config.toml
encoder_arch = "vit"
model = "image captioner"
dataset = "rendered made-up planets"
train_examples = 97500
image_size = 40
crop_scale_min = 1
horizontal_flip = true
color_jitter = 0.2
cutout = 0.25
tokenizer = "word"
vocab_size = 28
encoder_norm = "layernorm"
encoder_norm_position = "pre"
encoder_activation = "geglu"
encoder_mlp_ratio = 2.67
encoder_head_dim = 32
encoder_fused_qkv = false
encoder_bias = "all"
encoder_qk_norm = false
encoder_parallel_block = false
encoder_inner_norm = false
encoder_moe = "top_k"
encoder_num_experts = 16
encoder_moe_every = 2
encoder_expert_mlp_ratio = 0.25
encoder_experts_per_token = 1
encoder_shared_expert = true
encoder_patch_size = [4, 4]
encoder_conv_stem = false
encoder_layers = 6
encoder_width = 256
encoder_positions = "sincos"
encoder_register_tokens = 4
fusion = "cross_attention"
decoder_width = 256
decoder_layers = 8
decoder_norm = "layernorm"
decoder_norm_position = "pre"
decoder_activation = "swiglu"
decoder_mlp_ratio = 2.67
decoder_head_dim = 32
decoder_fused_qkv = false
decoder_bias = "all"
decoder_qk_norm = true
decoder_parallel_block = false
decoder_inner_norm = false
decoder_positions = "rope"
decoder_cross_attention_every = 1
decoder_tie_embeddings = false
residual_init = "none"
optimizer = "soap"
beta2 = 0.99
lr = 0.0017
beta1 = 0.95
shampoo_beta = 0.95
eps = 1e-08
precondition_frequency = 32
max_precond_dim = 1024
one_sided = true
adamw_lr_other_params = 0.0021
gradient_centralization = true
l1_shrink = 0.01
ema_decay = 0.999
steps = 9900
batch_size = 48
epochs = 4.9
lr_schedule = "cosine"
final_lr_fraction = 0
warmup_steps = 1980
weight_decay = 0.1
adamw_weight_decay_other_params = 0.01
Rows from block 4 of the text decoder of a small image captioner, named by matrix and row number. Rows with one number belong to one neuron. Each number is 500 + 40 x the weight over its row's rms, rounded and kept within 0 to 999. All counts start at 0. Numbers have three digits each. After the name is the row's rms in percent of the matrix's.
After each neuron's rows are labels from the 100 texts, of 14976, where the neuron reaches its largest size: "tokens" is the input token at the peak. Only what is clearly more common there than usual is listed. The data: rendered made-up planets.
# gate: MLP gate (decoder.blocks.4.mlp.gate.weight, 672x256), inputs 86-171
# fc1: MLP up (decoder.blocks.4.mlp.fc1.weight, 672x256), inputs 86-171
# fc2: MLP down (decoder.blocks.4.mlp.fc2.weight, 256x672, transposed), outputs 86-171

gate.341 078:457488505512501497503504502424512516474432500414504511521519467536519511466616469492499492472472499500498521501510599500490504504563521507501489477433557493497508529472543438502406514472497477491490496448481451505479502510504476492475467502496481502509502499
fc1.341 077:510501477527475505491509496500421452533612473589507470521482497485475476586468543530508518463517491519480456499461373496501508499483434492470492562506509500513495409494441591500578503634502506501506620522516554502501555440483555451498497503499525504510518526
fc2.341 073:499538499529492515500500504499440499522499499417506497528479517487476446491560604472521501529480475500526534560421532508506489484504517526503509516496456463486516499499373498519487485492502419507500508486497497499388511449550499579500502502500510504479499503
tokens: "<end>"

gate.362 085:541494498379452498485498502499608453490518501503574499386480505491499479514505577499501529500495502501487483452510518477465502501436498500493501498501490426474498487499495472469491498505541614458495552588432418563508501598513503491498481497495535503497447504
fc1.362 102:508497503504502498499502500502502499496501492512452503498509502506501501524498547589501499494494503499535507438499607500494484496501596500481500532497330491497482505502492507499515497527529632519600542493452497550495498561471447515569515475500499492501491500
fc2.362 092:539579485498523509496502612500505501531503498468462506493506317503500430496528501672498490485537498502512549499463502520506509553532507474519502505371511490492497499507510464503470492514488510499489536520501511514540553557515501498496521511456511473570498500
tokens: "lava"

gate.360 095:508505477441492498445500506497541337520514502431502497484542492550510537515514431497492574522513493496518456502490396500503539521540499430508549518607513523500496499490504474494453508490479497509503541490496502505494510508565519424490468449486504525507504490
fc1.360 085:464511551514536509501494457505489522346497503526490513510501528516520457515414503510494499470494532499440496479498508491500476499494539497498519588380492522492498495547500525525486484626505487530502515499517407481501501467487495493543417497493510499469499527
fc2.360 073:464500486570492507504501574453546494531500491495514522564489484493490479348503539508498508517463482498386501519480534484505496499495516514507502476213412473491473501450502329524498468539531476566496528517509492505472503510502454501503490534550500506502389503
tokens: "<end>"; "giant"

gate.405 080:497489478498502508442497503596604480495540508582508442520415544510509389560500474506498509581496493546457480469486509502495478516462493501497514565347445486440498503501527538497503505525517584495510496502499486508503502563525485399536448488502506508497527521
fc1.405 076:431503512425504438482496505359553500431391492501502507551440481497443379486514494581505501527491506501416515496499510499502483526373533492513509494511535660493496501500476474519499512540507565491505415487532498498432506516470403500481492503476493588560500536
fc2.405 094:479560510492519509501508543573460517497490494500496498491508500563503460498495501541497508555478416444487497554424449495552499475521437466499488501430506617446511451527501498499507494492505493507498509511509479504495526484528503502496502482514497674453537404
tokens: "lava"; "ocean"

gate.386 123:520502445549511500537502499485400562535530493511455490492590446494468503496492475503504480513506472501434536498528504453511478474496501502486480496549607505504503505483484459524500496524438491620498465499499480486497498360545526503469526497567482527500490492
fc1.386 120:499469515508501484507464485548494545507543528553483505528510504505512568587504502495528501497490568483656468535499527486505483480502502496504497548412487502513503553500560457474488482419492425500485516499477504433512469508504502559492503520501503499454506480
fc2.386 111:486494529502502509495501522533415486493557389509504497496596497496495507401513510523553502469497505501563492525464499509475540488510485395634519505376502471497484497486507470485509500366425528493502506496500509507503463499501524535476501503505465501514445498
tokens: "lava"; "rings"

gate.137 094:446493504469496476499499505543479498539507500556498531507494526443498521512498513501539581480547542490432497539498522490505401542500446495493521514249443484512501496505540494505521543488500451497518561487509526506490489505479502477502504498441425498500501524
fc1.137 088:649491444542502506535480494488559496547351478422438502486499497486519504529501500501538508512500475509525449501583495508504505500553484503494425466584502544487504500505543507419514503542499573501503518492495476473524502501352482492495499500500477493536460498
fc2.137 102:532493497510559432501514497484416505482500497504456438503502465522474479485461463503494493499478486501449501530443504523496508546500495397498510500520489490516482534503467436507495500499511487500497522517504505514501547491503491482502532536478549533493483496
tokens: "lava"; "one"; "cratered"

gate.156 095:496503500515498495501505444500505476497559467456576434465485414507514491516495502503462541493489500509333549499487480499494486503500386379341545515563499532491470502543451517481530491533530481505574502549521503495494492557495485558483491493500491499522467519
fc1.156 084:470500500373503503500499517504558494475489401571482501554563504493497484496501516486499505501516476500492464409531385500504495511462499476597469544348471515476513566499562509463499513553500612544499509423495497507516499499492501501498499498451493499489510497
fc2.156 096:484503504521509465532503523498350498612502501504470504506511432583500477495461581596497499498511481499467499552413525512525453511629448442497482500465494512474520456449501501497462524508513501497499481514501507500501492577501497530594505557533497594509493501
tokens: "lava"